{"max_steps": 7200, "batch_size": 128, "epochs": 4.5, "warmup_steps": 1440}
Rows from block 4, named by matrix and row number. Each number is 500 + 40 x the weight over its row's rms, rounded and kept within 0 to 999. All counts start at 0. Numbers have three digits each.
# k: attention key (model.blocks.4.attn.k.weight, 128x256), inputs 0-255
k.26:444463519483590483441472519505506486543496553555526494502481455521506604431506496541485497414525475406453468479408454541497433501540461498506495470573474507428505509449454464486469503531522568556474481524462551521484541529441426561514446473492484479545488551513520405452519503508397475489473497589477452457505504543488493507507514422542552502499532522508411546489525467520547573544487497553451469492483564504526512521431482498452486474554543486486495488472549496482486542529510507439472500459513538482570474458457517571517488527488467496511466517503563525549523556477477453550421601497480508561572534509481554476477474481413500538537475519545534456554528580576446514489503465528596507495481527529520453465514462489570505551479439521503494552434525528449454531509484499
k.27:543457535534615443551451537541605503490449491496589492546466508452448495478446490494474527439516490476513569459523483520538459545491541489544537513513511518525541445516537539505530510401468460556477604489495510545528458523423484507492526518485471489549511451514534518554498535505502500489488429518495492537541459523485436492533483481478449493521478522490566502439550513460484430409466486466477490466554518519475599504542544496514502448544532529432430584495428545477492450491538520547570442527475457473470500546541512544395493547491464451464545523458525509460504488512462478603495508439531469557440542525453473533465544441465517468451491487477490454463535491498495474482539491503492593532511564483544487511453577524549437493442459494561436455519505457550546483526457508
k.28:479497460435471508520545486488531504539531565533457469470488429487501485452546457465520483512430471479466467443474508542481453523427481527497521512454506567479564543476459488473501449524473542481455536450504548495508513479539508450523464498538483479587472549546456485510483469567424529541478470495585462488504452503490516559518482585503604430439494504541495535544511491439508529489573446486536509422496534487560517539527444618435459502520401426562467510500551499500487467465504513438490464547523469575529482544560500437532447442486527481540513516564575503531507508528539412461441469504561569517527500505446481467544551444453483535587454503526473538514540476483501516565502549513501375475426527462431514493548535470520516496474514513472493485529515544479525491498437502
k.29:501513500476426516490459555531547462526427513525523464548516413506468472529480529496423500459524516513460500503515501469435518564408519515509460454477566540547451477469430539512422405526469488498502500494535519542437491512471573523583451459482510467473524473513513489452534498442428532550524498435460507521473490524433499461498440492462527484531466529365441449459490482528570403511494530456486514485545516487533512506536472536464558513453507445495481461535561443476529544492575508474463525518586498546515497508459522452538450490439508472482508498529514523506539499464493537484496473526456452476503513508537450525470545412481514567491565492494454518523569531494486495438513550592482488515440562568472508438439507507442607433452539439458487553503522411514527519522470532
k.30:493565473473562478510537591460501520497475532421545556459533378559409459543517497539536533480510580559526505513482465456518531532481541421465504528431419451464547549469508457544490494453442471508490417543544503478498426514536524533450480563466451490463501518506430493542572497513481466485464521489568497530594512462491479523550460471465480574456487472517498489581474433486547431477478516542508520492550523555509471550493481440542556461467512525542527522527453512472504496513516571573537528498439537452422534496495439463496510543491512501494535537515487418565514550514504516481481512572496490428585542532543564498542489523494499442556491504518561511478463470527476477508460501446502453471480420495476555511524525508547519506435550530488534468561443511508469531570432513
k.31:492517537479539519516514479537496594490477486530467488485513476476527581477476522476493473461530520565511483561492462586432479531549530502458552557522483430420471598539573513484531585454474482526505498506591566503464479454562451535592502494494488534403483409464542559508493471527497443457460552528505544456565494445472498553457490506564475533512448441487522464448497467481502497468508494454450504529487518519547467535459492504473509503487485565590438569421430443509542525548466502495464536462499593518482487484514485480509462472513514470527510487488547483490560509546551462472588488443446483499552535481411578489420580482504460536526471494453490552509438493518502494469561490515453537468419570488502508483503571486506510481553519469430526513516431474461523481476474498
k.32:459527492434454500508437450575492469464462494427549490525538478509530531537555562475546520545542511506460492531593479494431558443442513460514468529453484476487518456521450487546502566520530563493499473560481485436498510514547430486489498400471572486504458455533531537547519469544483493460466489508488479436558477549468488534440569477520534531545469445536429532525534557526521484473501498526482524467513468441492490505492519525433579537484544548496528540451525466510418540520518501566462467508532549483477452544535551516473561455536472540546569505520463471442527602462546585435507450525527509466470502553416429479549457529466533479536566495484483483530553488543459525532475468460531523482542465488540441500568435431447532449434486562442493492439450518455517496498556487
k.33:486486546538456512496422449503504495523547514487466465482518511542469545508554477472477504470543537424448515463571556470554527527505511457471490419454523455513481533510515488487513448483528438517516591562495500495424533471441472435515538553493544546491460486512517470476555543509526503492492489452458484511594462477511541464515574505503567525459509494475426472498480547562450439533489477515472447573501478498520563597567500519440436520488493528507545522416478431489500493542458496501536549472467477513565571484582455566542498454458480497500492447521504441565539469401519510568482486438459548549457456447505523445499546507504508499468486483476508572615484453507458485492566467548439512549542513510502503561531462464545453455519461504461540460503430512602480556548481544
k.34:516530529458565468501446453542530500440524502405505538478564436412534509509544412473443487483542496474543530495492461528477574491558531440525539494518489536480533441527459477416500539579542497496498467489430574524456506439530552477491531501459490418550525551438531475449513563529443461503501519490509504539485508494474527527464497489549495549456496509460507497521539465450515466522508477417547468548498519472440523501490507529516494501479424538456498481475431546523525492493566500509435534550510456496484577550509557464560531498522546425549561455419476561478528509520549474504474471533514493517502595558470555449514515476430470532483527501461443541481529463564549410510432600518502571530533495496464492502455446495483442482517479579457561522546497522520463532402477516
k.35:491500571441528545483497552520472448504568522526493470474530507462480517504493505470557514555593528542461473516519510472475513541507549478517519511441508495495495525552479495550543423501550540511451513480486472466481542514513507508508489529447507475545481448547428481474464520494489533501487492522541429500558458518451485455536487568526554473503487514423514487505548503580440563454540442500560589517504543511539550516456517431484477519451420490434524541501439553540431426552539517457478482495478502508437539498550428481596481538472457459487568470467499485551480551455430505583519507552505529518550482540480451557527472543486499495479471534586493485522566527491472489428530586574493478523515427485410463535450444486583521540455531424471438482441532516416516514473541428
k.36:435505493470446492546424507568552443521511533443467462533479460476481537476440460524514554449509433534510502552542519506590472468515558420524496466494499531493529571512532556487506577500524494494454492455493459420509472467546504457447494580523456490485565501523482585473453457443528489426488465518485524501446484553437552594427498550466489577467543485507526467479524494547493474521507462444512518533502568577527478479439484534475536448524453515535548512508464487500495522528470477544518445458520472498537451572538417511487432470557583495451551428452472528502533492504440512528494443477424440438458560465459452430535492567477501515489491484511455478515458505537434481547520451563509506485470494493468518563515470546528492502491410482518489549493449531437456523545412531
k.37:477533467517497476464477478490566522472474486493515486481540520522536617499463501500443491530477502451502515550464531559494533464440468533488473528483544584548448503484590490412516481527409484566483488511474489523477533537439573426521463510548541453541511541548504471489476424548473512478512540431520576459458568499458496501523532577425462531497480535463506488526488453518481604555522472522461407518514491469455450483555493474494449486478455436466468485494520598490511507506475486549508483538485460506547525522452458469501499525521491471526525471502431514546563564481594515543510545475518517520507490560445470498468527457375552512393544539494475523482533524559480513446457472602497473567494480515562486434563493579456459511515509459575473491471460531533512467502503492
k.38:503532532430506544526438514550459444555530490506557469454451416565563590518499463518496568546475511512489453449481458456480558498476459518493503458530469505499475485516495510511492500546537494525473505547516558590513435461579513476437500495519528462490550479474481494450473392422436452414497448519474493427454467450532533523562480506520468500553523440461524457455433529568492490478482472497531472450539563553474498490511458543561478490566502520488528506535568567537495505590516475432492471474521459552444453527464521421491464419604499522481525525532512493514521479469581586472565446477525489499492448462490532486433496498549559489484484463519510440544431418470487528453486514497541511480557490471486473519555526422465510485446492479473424510491516530550536526534478533
k.39:483527489560584443495459554461540530524477525547511450439482495453541482549450494440458478522482428502505406565531479483469517559486490500532462515513439530555491429529418451508398407455468473540512526507514471519514489470475484560516573427551558474569491548493463483478485509486481442503458478500509533563460545487521566524476521478506472493550481509474477493499484470513497512445520488457541494453488475548471463505505464518457493361511525491520502542537546590547569491545487527522484452427552496509554595555471521585516474454551587486448399546511561508542466554491449476514453494568440503529430497561462531471477567485489480511527453455515533464540499552496524498513436498509522457482481527556542511479512545416567492504452498500548546519518519511451456487529509507
k.40:511517478494484410478498572444446579472437551480529473568527546499542503562506458523467412430503522455498415513531516499525468500489462475476457502461457529554497494438448464519526567616475482489507427528541573465514550451547482548535500435578524499512522467505510556488408458502498517466523445475518514555517446514530492463490537437538461498473509508533468498476506518533560531552529524482519523454486478504509526549547556522563457425500502457528477388468515458556440499455506592518479486452436573498491464499459495548493545536543478466575520465503395462539530547534532489430445493483507462515483522488421476455554493537510562485477502524517487530561520529477519423475448492507571509573514460501489519455557527517431491490514544515503569490530482530555512549481431497
k.41:463515449507473465540557501542478477493488442561445493533473482552493509580465418537588472541513538438525536546526496480476506491509547522471494457495561475551475482483503550532461604468484436486477517545564461503490428544464502522542535548502435550519474517544477520507505487525516594547462521482546566505514561472462511508558575477518552562555478505453490508474528443462538520461521589591503462475520493401508522494472506522466511521467514494507446494503457525490470442414436456517499544432534506482411472493547523478450529562451470522547555552491535535512527519442507535545512545477538486497554439552512427494511468467510481501500456552475497442534458441511503425528518529463496395437438456508523551516393505516498435481517461478494504548494562538573464447502459477
k.42:433568526549490538572443507512484431534493518531534436515533507513494493520498504535480466557443438472452513505439485564486595534432497553526479514499563530514574580542499555441487511536471519468529493510420504449511492576518476407482506552478485437521448497516517551430544515532475484518551460515470460484481493429488513432494471464487498420507471456483536470541531485544499448478534469551444502561482497456454469513489516476484476448535516456504521515503470545513501601552422494457502468534590517483438514531459473549502510531439486453504473514541537480482490488508580557537481532447507460458487481565413508444468517510499469534482460554560469555445546494578589462470548461467504546490551425435467526543583528465517532468558480455474555526482526471469590491524475490
k.43:543525483486526484485410405481588494516427526427476487456518404459520539532538451499544476496445490550442479405472532574503552496543485493502561477546476504523465551565485444433507561522475496553470504478556458487479487563487504503549566470511481453484476524493483520480536519534474463538484479494530456520466479449470478483515475492559531517562580505472456536551544478469450506511466506473496433507522487486491473443458486464469574522469475513551545543423505509587548560529487507518541473542440529466410499474570453464548508493414530526509474513471533492528469453519595517515562434558481534505466556484535515549568548432467497484396539536503508471507492487569535505549479543480564465463583530563499542492423477467462513513568457475542478542511553501521509562496507507
k.44:509460440461533431434464529504490545513485453416474505453525485481520478468559453557454579470463549504479570500539445537459463480519494500517442513519483471567531527515488475481566541516479457544547555509512569525486544539505562452509530534561438554433481517501518505505552478580491534504546442496502543478504518527454536555613480560447472541498571510482478495487378560496502527504505477489471439443483429525485458501518542512484482509525526458447527518445513574516517585514505513546536477467532557541549471485484534556540542426504591454561444511445489449503527507460536548515455475462468485557516540509537497501527451577501496560491453590447455498510491416480503523514539552534488487475506551536511499518536547550540513528479451435405502493500507474449456539497527591
k.45:504524507499534463550516530562485505413516397505528505488435484550549455454443512570471505503555541521514477528485489538457527449561491430523414546512516470490506506488517497516456564555454588472479530457483541540491523512502502417562478425490576507462471521578486480420569546493472471528479528466502540506508506545504467431588516482488515482535512453514474482439455489472540505456492587520525536496446438452488477448476568546496518531451475537525558500537483545524447545484503466494508546540462439510472505449464582503498423464541568481520459442509471533502568455522526489460437507505479516530559562471503506452471410449508487536534515525484510566506439504490389502476481515542449483452494521527570530451581488585482433510533458556526512508480545451541434508456543507
k.46:527484587493553549440548476506462485520513476527521504417456411532484497504515527491501474488513486522526517471426486484511530573570436547513474574560384528508519523539474446529413461470489519468474463502567443593495499533441517501517492519474522547495526493542554521519548582482496563487518458545455438519454454515497527445486492437573574493455455484532483481496478539492501552469473496519479439461474495460471474535568472491454444502517519528494502517503457477510508492596537523459459508522493485432518511488514561535473411507508544472466485584528480521535588530459457528476546538559522511533536583478486448491436512459500499479466480422526465464462484581500496486450454515558501486450553516471523488442470585501544524596476580503543467478547504450527508409493479428
k.47:439560487457509509514523558570559566577568505595419476520573462445509510546482515475536523483519563466488515426498459477503511524534521469480568487526481492530540508509493521466465528488538509465463487542586526414499482502410448507547485512428499471540527419509482501514516460476427488502519449517493486494493459483486439515437474542531519502469582571525462452488455471453520527444471457499463515397544537553485566437522547453485518554442459496511468474556454512469523514473443524557510472455450581522482466451458528488529477459480511468566562459444480466571532453482473544542441574563439480527480446456534487458463461486430455508455502534540496542513485482507535522503515497497502492551487515460475526495460480477547451504598508445516544522502447441547550410531452464
k.48:487532502514460471475524523501563477577504495552476534480425457452527460510509518518527517481488481488540493551537408529541533470518523513550553477434481457459515525509515433482471517540410539506642491399539565519497448469497537465507494526486553477532542505573526513484510528516469555472535539497417496458517445475502529543605521533522527572528523509460536469460582548499496550511529414459472475526510485455499542415484496503448506493408544525512447527529484472507458501537480604425484533507507557483502456503429477463563510503543531488426489542449540475535422543459544510535555510471478434542526463508421512502511455468467501530470515438553461433540549507508534476510537453477510478388483514510481458539531482507510547483504542410439553478491474510507508439452515477
k.49:523565469493539441488481524449559522529539510508516513546497514541560533483494534467552528499544530546525542426466449502526438557432519389465522498435524539529572551509434487460508557524490607516473585498488493520489537508561552504465549541515519541478485500424507564516473592536480521475494509503528452446509415549522449523524539503451513495487536423519514539436453508448561462460496609551492446392522561496574453550534470521497529519534511518546544532488440509493541483516497453563514467450536521527496508450534505486493566548526403547547550542553441483488541548481464527461520481512588502438580523499490484485433495445525501512504478469482502542521506545556475528457540546533462586514512479522537468505473491508524576534486485446543517549506487455476522537505477523
k.50:529533451522499463548454455484492529490459447389506451526557486513534503533511480543486525447422516570513504449496488503480494423466545526376476495492433476514489529469478560483510502510486481514430416514531551490516471463445550545489527463515506485508433507410446494529478523565504448500529481449497574463481541451504438513494548485488539534468501499560486554518486501524510538514523510504549559464488498494514572430506487469528547567535432433511491571488558523472543470494471452434438541463439547503500447526509547525489531462528516530580472531492547423505480453513525549506422535555534443455432553526546532504482512497484607531467533451477534468414510457521559478555455518473536455541560520520573478508551467484539464420578440455543507525564517490530474513506481470
k.51:413426520467507503462476476491450485503497516559524444531454493558458553456496490503534489560519570560540575510514520519589523513514501525438486520509569400576480575480498486487518432502509526510545513543524474446462444532579506527484582501490465558501428494425427538551485582506510450486534503509494473537510448451455466533512501468506505504577505505530501526442539495543459444488503462427454394554480563554474428501423479450522498502488551493495563557528460479460520470509479518450523457447557457439514456445503442495478513502541478538544553580537533498540518471486441518506516463532560481508545533437514506460491478558514543420507569493536466492479532552486550488437497478487536523524426511507531484426465539534529485484516552474533489514506428427437524531567508499
k.52:542471477493517511487419454564487486452490507521510499437550561505506487430547515527477501522514494424557459560418511462550436569504442453550581457453471541525538492564551441472588475543524550543465456455465445496506514486495498535476472518570508426497553523504478537544457540506532478452462466483477441527412445508529546495496511596554550510514505541523448561518523471533515526482489468493469512535447480471511539431515563444517408549417465466457498482443483561511529496488521434451452545480463485511443486522481531502518440518504450535482583442530485510455462481495399521542474491449467479497547493528496402534463431493529454458517466501499515538463458524442534519550536527539492521566447518476516521470548472496518460479471479501528421574452537551484541429538468516
k.53:461546421549549464480555515455520461524467518464503473471533504488533538440545468507549490591482523478499424524456563473524511474474504457519484461520458546506500536424519432516517526473458499553521557569563450463543436470520445551561489476566437548458476561414522506545522521514502498481448478528515496588506452536498499406423516439504496531545533554498479469504502508453541513492442471510523500548495535534536491493480533537545443530455544482473462494499502515468538472529552513546557523599422409566455553521565461462528526437500522553456543551558557499517485480548440490486530492481487510577477488452468476519508476428502523445504456562500533530443527482546463495503621498450551518458473490466458505428494533569481482438541434432535491503537499481437491541521525499
k.54:503559508502521510500464580469439483519451417501569516484481475474512503476510481468584489511516503598514483516476546456481526524480425393553546501459545482488447529492522524555454438441577486533507462518441543517553519548504509572464430455480564539483467498466469442525483600487481533449492490486451516541553472454517401503477520501498448542466454527511482542512499497493533445500551494529475580515529549540533478457458508518518469523502542484549480447504483555393501528460593492520470497480610499510476495519485558491447554520517465505495565550475509443462575541543451484509470479489493471537489591489439502541461481449501417566526431450542445442504485539456604529442514472520507489489501482523475502457479477494523549558459464493433503533479518432546529457516535482
k.55:474512528447470550452485449520492510593438515540479547444502527487487419476428533505432478528511580470566438469522479522487475446520473514478425502488496513552501529535488435492512516517540584577460424569494497465461475495517517427571517426514569535490533488490516524468505475553459495530453462504481534577540498469517495447498489511513530505536429428569441523488490457562522515477485444532522533538598485474492431471467463512523509502563455466479528489499524433459482519420554492475533492503445513528530550463530455456566508492515419497420507524473480506564507466448516526499451494488521484468473473507452542455466469509469555501482482568533493577527557493503420500504452434410538502498546483543552428523578461598519533576533461490543526505523435493473447457478521454
k.56:522515518482550551469455451492526492441518506420553528503517537561430551544553430526485607519529488504524494494484529510523456557499513536448461522469503511566460405513504493447462492548498518454412410553498497511481464482508553457447506443511560550413494454490519468468431457517487555468501510468474507471541581490574535497475448499524512515519486469482518453503394503520540443460548397419568478551486413546491502512427391510454538517487467545464496505511449484541534519488532583536520472524469488530498501444528451497462524533547513497554473435460555444493463546499521471515559472547511483449474561530519433539485422471477531557518512499490484559485484566520481536467540491495491494502494560479417471491545488507477499470576511569458458490533510491441526548543489513
k.57:500490470478512585440545505514462559454523528551546482507497452528495426455458477555576498484525531394452452455511501528600585496508526515555496494441466565569499490523498553480467460505488481564412494521513432450495516498416500498514558487389517534424514550510522493529548576519512484505476518489552465550545444439521504504422531551488483541467497508466545459486495523518495530482534485467548468501525457532542487480541461565544458458423528557467504429419484453589448497467553497503589458508511496425473515570480480515441542480528456496452477469514552514560465511503513483500537516570529456456506530442458508528487527547505541497506514518517468554470559495483523491476512423535514608558439505531522509454468472464548550437491542486461499520458474471545510556498525471
k.58:477559517482493604452475532508575562575557498554509511460504502484505492484474541503504510515415460485544516472509556488513561458536562451452493515506451529483616447528532390467546495473539442496508506528501506490538532434445519454505540499532489554455456526495545460491612529494518573494477470547556457492515447492521440477519502498518607490491469560504363517518472508545419491608509484494516495545511491508429543574511497497538457463521503462498504545518535521539484479529510510456435529442526537505460497508536466500564431520532531512519551527433533469450553529448491477500494508538493485520514494429569511553516530498478453484532523542549464535513520463544552507506519470436520503457518607492503447464509459457477426494584405533528517511480443524516514501502534480
k.59:507505571523531567603530485425433457509442476470532517609568417494526486512526494525446533508549478559476437484434433548538561475483551524483540524510473530509578533500436465518527491530471463488495454475482602499432546544499545511475433526509463495520439536458509518523467471482490464518497476523499497455529506468520593543542522499523483507481543458509556455497599523437498465496459509503468539462496513503568476450570480445538487507546510470493449526408485426535494498511506581505515526518452485546507455469491439543431522548532467565483522482509465439532470565531474536523490483459522463505497484467444569437475466478534488545440519483527451479511478539470531510477470511509541538556515473546469444448447492527531485471440440448512542560544462483416436437532539585
k.60:482605435454600504541522483519560507464548457388485527526517493536538512496488518437558556552489457462555495575438481556506489484534470503516478486545491485518462534479468507478502537450518479469517456482508522553458505490416507502504483459495497489567494511539540505482535509483531520507531526449502542522580497534478552517444551478466514590517439550456504487475519461491494503540530511534523426517505509532409551463425505442522485434466577567438525509595485470516500412484482483457552551594490464484439493548549481529483580543445479531425517451583548476505515480534481492506466537457497552484522489519516533498508483474530483526532505462545470527461521460527499433596449476518471594550447480463465510487492458584450531492564581502489495504496519501470452483433490417
k.61:536533589439499540448520481549466476466479506488544586555541439510463514529500392466481533472538518464470489437508461509447483491532575549511497495493429501522494449550460488551521513451493532505438445478508474557432563452503541504506540524516474473569486442458475506485558453532550484515476492435495491462459531515518473517466517457486531464479477473491511548486539527573465413494549528438557487493503419509494524434519524459433527464470471459508493521518553527479507477495447504466498508454536483507437458514467503457499551573444436454458483491514533550492516515472450534565505489466554516488453502487480540575367496544570564464569493473506498484460543507490530539560532572445452464508586422494514435543510538478483547477557515488443545507486422533544560564572478444
k.62:506470506532483523554492429491537479503501519559541483531464529475541540420558500470523442502532493438471469552501517514528466531480516545494432467514506403498475463484451443451508451535419456504450514469445457473496474473500496581474506542479538489530502484510468421557416496444533473510497529563475518491455504448484561469507471533538510482497534530580490499462504453539428513500515514434523507485511533483532506517412473549544504448510490534542477549499561568457517512440568484445460514439456387476538508470518548570425414540516533439502506488494562524562489480425560492454511461481511433497492533499548533477557465548477464463545508563499423496553423536524535571491451525510431556473535575524542438551447471490475508516517545552582530476469469460520516439498569525
k.63:468560541541567471440496431502495508425556484536455513464509508546547565486444547450503487467457521498481439544564526461484548504526497479547476482518464524461450429493518532491518502477418512513488500562550465461531557492449441480499440553585484478534462547541463515491533532493482532596590464434541422523503478572494506477445522469511543507521430451516509456481557564529424531480499543435596518527474528531577525551543500519494440502556455510498486531461521542605448517475479548472458572543498558476501520466439433507526519488542487485552483529539452457475419547487445530442506468499509515509544483508543479501559481541451431482578474528483458555480509524480493513550597496514479513474537485480536455466565460471547492467491448453486531437501532495580508454524496507
k.64:473484505440481467479470476598546520419566501467526470467454498415483512477546517489480459468514551464553547590512473532434531482507524562488433526537443522530539456565516441470514504500583470527575510511566533495547514464459475528488546473524584490488499477435560509552508494403502520419477462476550500493484493478559527478536508464425520462486435524480565487496516491487510557511529471515510535536493558490520525442503526480545507510497535547414526468484581468528556525545500444581479552573472499556497410525594499546450520559471547471540502474577544456549502454524492561539498499420562545524517525493432465549476565506509512512493531527507463516530528566518482550558556492447501512491569510434486520488543465587469504438461473503525453547521485484510436493520528525
k.65:475557548508521455475490509452485512459526548473469441489505539456447428543488477466545438509525454516471571505503528459453501534517507483427555463566549486488409577470512511558492535467554508521561614493523536449513518492548517452553513527455488467531481473446586446475387440484451592430413561546514430484518520484527471451557506509484496546443528548507561523526530521476475509519510457487530499441483515420495499487479487472468539430500565511481499510558490473508458458569522418432466570522523523452501535506537550515463486505471476492500489423450468523520483454555521496439448510427429498505574446419500461554503500473527513519476399521487543490553515501489515526532469439519501461479469557485541478585460543503476479479515478546478483531524487527560477530461508549
k.66:527460473468484538463419544499525533470543530550489445460610490527503483507524488545475531554464495540483521478495511481467529424520478530450522451480485486554522474482513507556495502421447440499589461517521581511523520496556462539493488515478483517433510531437425491521469509537556549427527481554478516542517503491514546487462467481534412448441527530557463485488512434482493495550452502492437489464533417507433467522481542481508507542482432539449484524465508511533558562454445495430533454518503527516546509459512552585610573571500543565532494563412519486524478438500526455531523512434428447444506470539468503491471496464530546458469538477554548525479563467499477436458422539455443485521524418541487493470468484497477549479488490535454467435541491591528475501538470544
k.67:548553545503501521450508455479516448484549578579474547492482546577552478473485513548512501424503476484487449528489547555500490551470435522456474452437520439493557468548524475451553463590570497499490513484440520461512489541490544539482450453597416561534474593522483514521489477509546509458515470499465537544516510485397511508475454567487460473437470531504508560525486447515513527493469541502584500450529449495501472422509457522517487537473486547503474591525457480501489504434476514479459498517502519465483532428460449537409452513509461505548481483565445467550525558508556532455541489486485493437483475520542545522510482510542512515537472613486574510517489553430515486475443512442462517547512471507405475449487486462522418511537537485511529576482466534507576503452434520
k.68:501453478526471544465441483547421513450482537527453495535532513527483510430554486472538524533495512520535489503510521569498564565572512497474511419458471537463533516477534492486497553479424552508508449493504438468473523432428470452460573517522399468501543526507476498534454474506507514564524564487503481498472468549535425557490507546486466443560562454476424522551507486542536502451560534578565459504452483540493443530403482524562489472524556549427449519518495552442510506595469486500450502484493444513544522489527489436521485488479480469542572498498454502554481466509529434540525484378543545541529474510542454532498524547504478471571555446487429497473526452494523564522466517558458535394504501498470510482509526567461590499529560468479462512449493486491462552520503504
k.69:524522438473502386497447454442554497533534517518497489476495473458505435532515429476468534548495547485533509483532490461503534533559457536582596493527488509445566559468505478435490471490514498473506484516537529480503482561532526453542451475511453514491492467502502514497535500469510480512527455493448536506435461459477507475470528514491468477490450565479507521403539481482435481555444461479486574489557460493501510457486502533567505552480574562402545537560530501422477490583518525517569556489505446453507535513550517499442420479481517510507488471518484530519543486487527514548523491469480517521560515559486430406537530508576542416575589518536479493464453462474470547506530553425521551440531487514538497606495521544505569516499564547555526496490466591458415521477536488
k.70:428538556482547550448506558517541544498519489442510474491480522528527499538517505537533591550515541514492456513518527514535491459540397529512424479466501544463557500507458552480415447527582500517554538443517620488517484492471483474518508542457470460529525543455461540523473531493500454506541475572510501474426465479521443513471434508495474494475446553555483516492511548514531539503478518527541433513567434547558488528414513486546500542520530463435443554503444452532546498452521501478527515510487542410468527521583542528548509499544431448555478519451497492516580494438469499503478545516477580460473556450424539511437445475480493465544491530551526480482489562501505492454463508446454447491465552575554508531595531490508476462519494547448574533512504525423544532544500463
k.71:508576456529527485534476475493442495497502469543516462465535518537430540535564532488470543528504435549570529593559530595509468498543453521487550545493520468543465502512519467506452558529494519433491456536445538494425507426537442524402527545514541494507581540510490515542461505492534499458551549501505451527499522481537558529558503530556485488561498542526446557474531517529540545431541470438550574542467471484498466507522469531480495547486404515464484485395547570552474543531462537445468499492552484552494543541517520461510464494491530466507498546464441529544489504538525516505488538529521495417415428498508500498511517472507493461525537491432455505424499514506588463483383437561495453546563502467494513498542474514531489547423520533457525487516544452455506485521592532
k.72:496466481554528488458470483580540407450506473521491543551524541462515547518472488515479466478501510566470481440532551541492513446487524490544561541476443446492562480586450485466598408549560506459613585475497543551453478465511473508553458437578545493486482465535444495551489525508461520494529541522489491449430435531570509522515455475491500520548528503475482482508467460433458569481553537517487465502493468465450487475480541455508463569552463435518504464470421521516455485539541454578535499533536492546515519504527612538575538439477523500530497532546473492474540396572490526496516457491510443536492539558467528532483506469442503519488479501474478547444476550568471530526496508504449507506504528536503519565465441581506476520468424496464513536531586469546517464513495514
k.73:490447480570536484498519512513421558471483558542476478484525594487469537563492489424522510486515531483477585544506509546510445464494450492478510567494495575488503504424572453538547490501491564445578501558547456424485495424434530458548499507541412472389504460451501530531516499504512529578513498477570537487499534514471530533543567515492503517463473510477476503499510530547457534454447523447588477486540462528525463506503479540547543572495402555518556493528483595547543480486541472530459422456484570509489524528501473519518470512516568454511585502453481554437535518472558427526512536553479522492528501538474507464505538517545500555510506596496536498473535533478533537468516497455538505563572428451473502506519452584495474478512530493458570497514462552532514466503468531
k.74:513526521539531496554526525506527484462482524505498481488463447517505454494494559549536436467540535546473536462512528456581567556540530483512441487450516442448477488563469447458458543532521500560503480542553515481459455416548514549492492548565518486461538515495527502478454431469528518403527447496536476505500461440460561578441415552443504450475432500488538490528564566509481497450470554529549557480505471444445540480544486445510480502446468508448572509428544493538493451477510519554480459503480537464488546441416577539535506559518517452560459512552490521482506479545499517473503577452519508484441548464448541498538469492528436503520535504559472452480470482480469509524495457493527550493582469500537555597557489496516537438399469584470461475529485458488440492434481535
k.75:527456508496537441420419526455550505450561532516473491453491522492489479502570475492415556576508559547553548451546448487533426446488533479529518460517497467528453469537474537453535476440416555513589514522512480474455478525550439527498537538451478597476439477436470472533485544518498496523493538438553447526537509451514557476516500514474488458518536522432478554490484474454538521615494518493514541451493488487542495492534542490476536560470540465409495395573503483485471501497438524492506548469454497521474529514463445477475502523489523491526455570390554493460537476463507499577432518523548474467484583540585447519521514467429515491518502573501452495490440506527489543465500447533472454505511503470451454452450449475551576485513472494533486501480512548533496455508455549
k.76:485446557515475537500512455539474473492590503524506497532522505501541489526447515450493497508459556515477512554559511471471465509436510460460465454518545548492508490485429526551493470514585564512480534440474554469462533513491517446543513482568609449485502433475484509463469476510542436474423483480522463457456560555485586480554483540540511521537514441559463513518508546510501487482539528516528447536501551444525515430559522600532447539555419483504574463491475534557559520427486545504479491507573544500433426487484472475494561477558535511449525481492416537509515538496512497533404473542522503500444466461495454525490544561549451524483487473550477439536508514452475569499513467454546474467414471527412510522465469454572443575455489481524497523551439469540473511479429510
k.77:500553475443534497518534465473518461512489505517495491492576546471560451450562475533464538530576445504492510479546489535575521484506492549531461517490562478487468426509489444500550481523522529556574529497478544533499517546452519452524437479482488489429489470554571498476516468473523420477551498498546565441476515548537480456479487499459531483505482546594547526536513456524536443456477511533468487470511482548566459472462534464502433525463521475529486558534494487455518403529519475384565534467561514567549569549504508518489452589549485457450493477458460538471490455525546473502498497520551487537573395462473521516417502539495554495549468473463484472536478543541457405569411527441514535430520484520469548477527523531565511493513563549509546443531493541497456519570534480
k.78:496464483507559499489455505476523518533418468477485487505558418461493487523500503576463422476523471420458488477559445514469594507441546501416401539467409508541495554489502476494488466507553545503434478514467543426565573459482505500526501432516548472503500541475464551539435487540508539501547489440498566430543512471457469532493453520523548477496457578501552525523504474527517509518526522481464506509503510537580496517438497567418457489539545501514489469536585492433461557439538528479475565453516459508478571515472453474406478522510563497508455478497523542515528440442526485403566504512477442452515525513481496501430564431554531493495537505508470462456490507464500565494493427520549497526497559534502496508480457480453523454513531528416512476583453464483435528474485524
k.79:455480496557537492475493532547519570500462485441515553554434579535531577445483415522525507526454443511437524453514541459532597439516492477503452504525573420469495501512511464453486537509460536535477456546550592476496544586497415478470535475467502470469485471464488510535497488544486568511498424510520454544526502512427568471510501469569473487437479559475533488570459498511476504498500515541483539478488479522473451529460469464483563455515496524513516418512511467437488583458541525560494544506456448467513534529484467504539479494495472475562525511529446540498533405482500577492505494487479594592521530464459509455505545458534492450533513525452548542505576449589580490531564500413525569448454500507529484485534447455522509452483536507529487531570492487518441531459501480
k.80:537491449500587507519539473534516543546470466462478496562455554548512482476514498484513502600540462448496496481540525504485480450478461465467553525449547566510462533550490486589472556469532480456515535492471514560474493457475480499508537514503525492433420557497463467389429526548522536484488470444527514495530512507512461546519487454479486511528470579474540471517535464534465512492483507460492472517599498501523530542448481479426454438523469424503548594550601534517430452455562550595525466499449479548511457575437518406539432512478521490446519484504512507528451450487492535467555504507513484447553542483468478497509477475529534502499484502426441531455428507492487447460544452537516533477528489478469480587501444437407537472515437536480473542455498566466509503447535446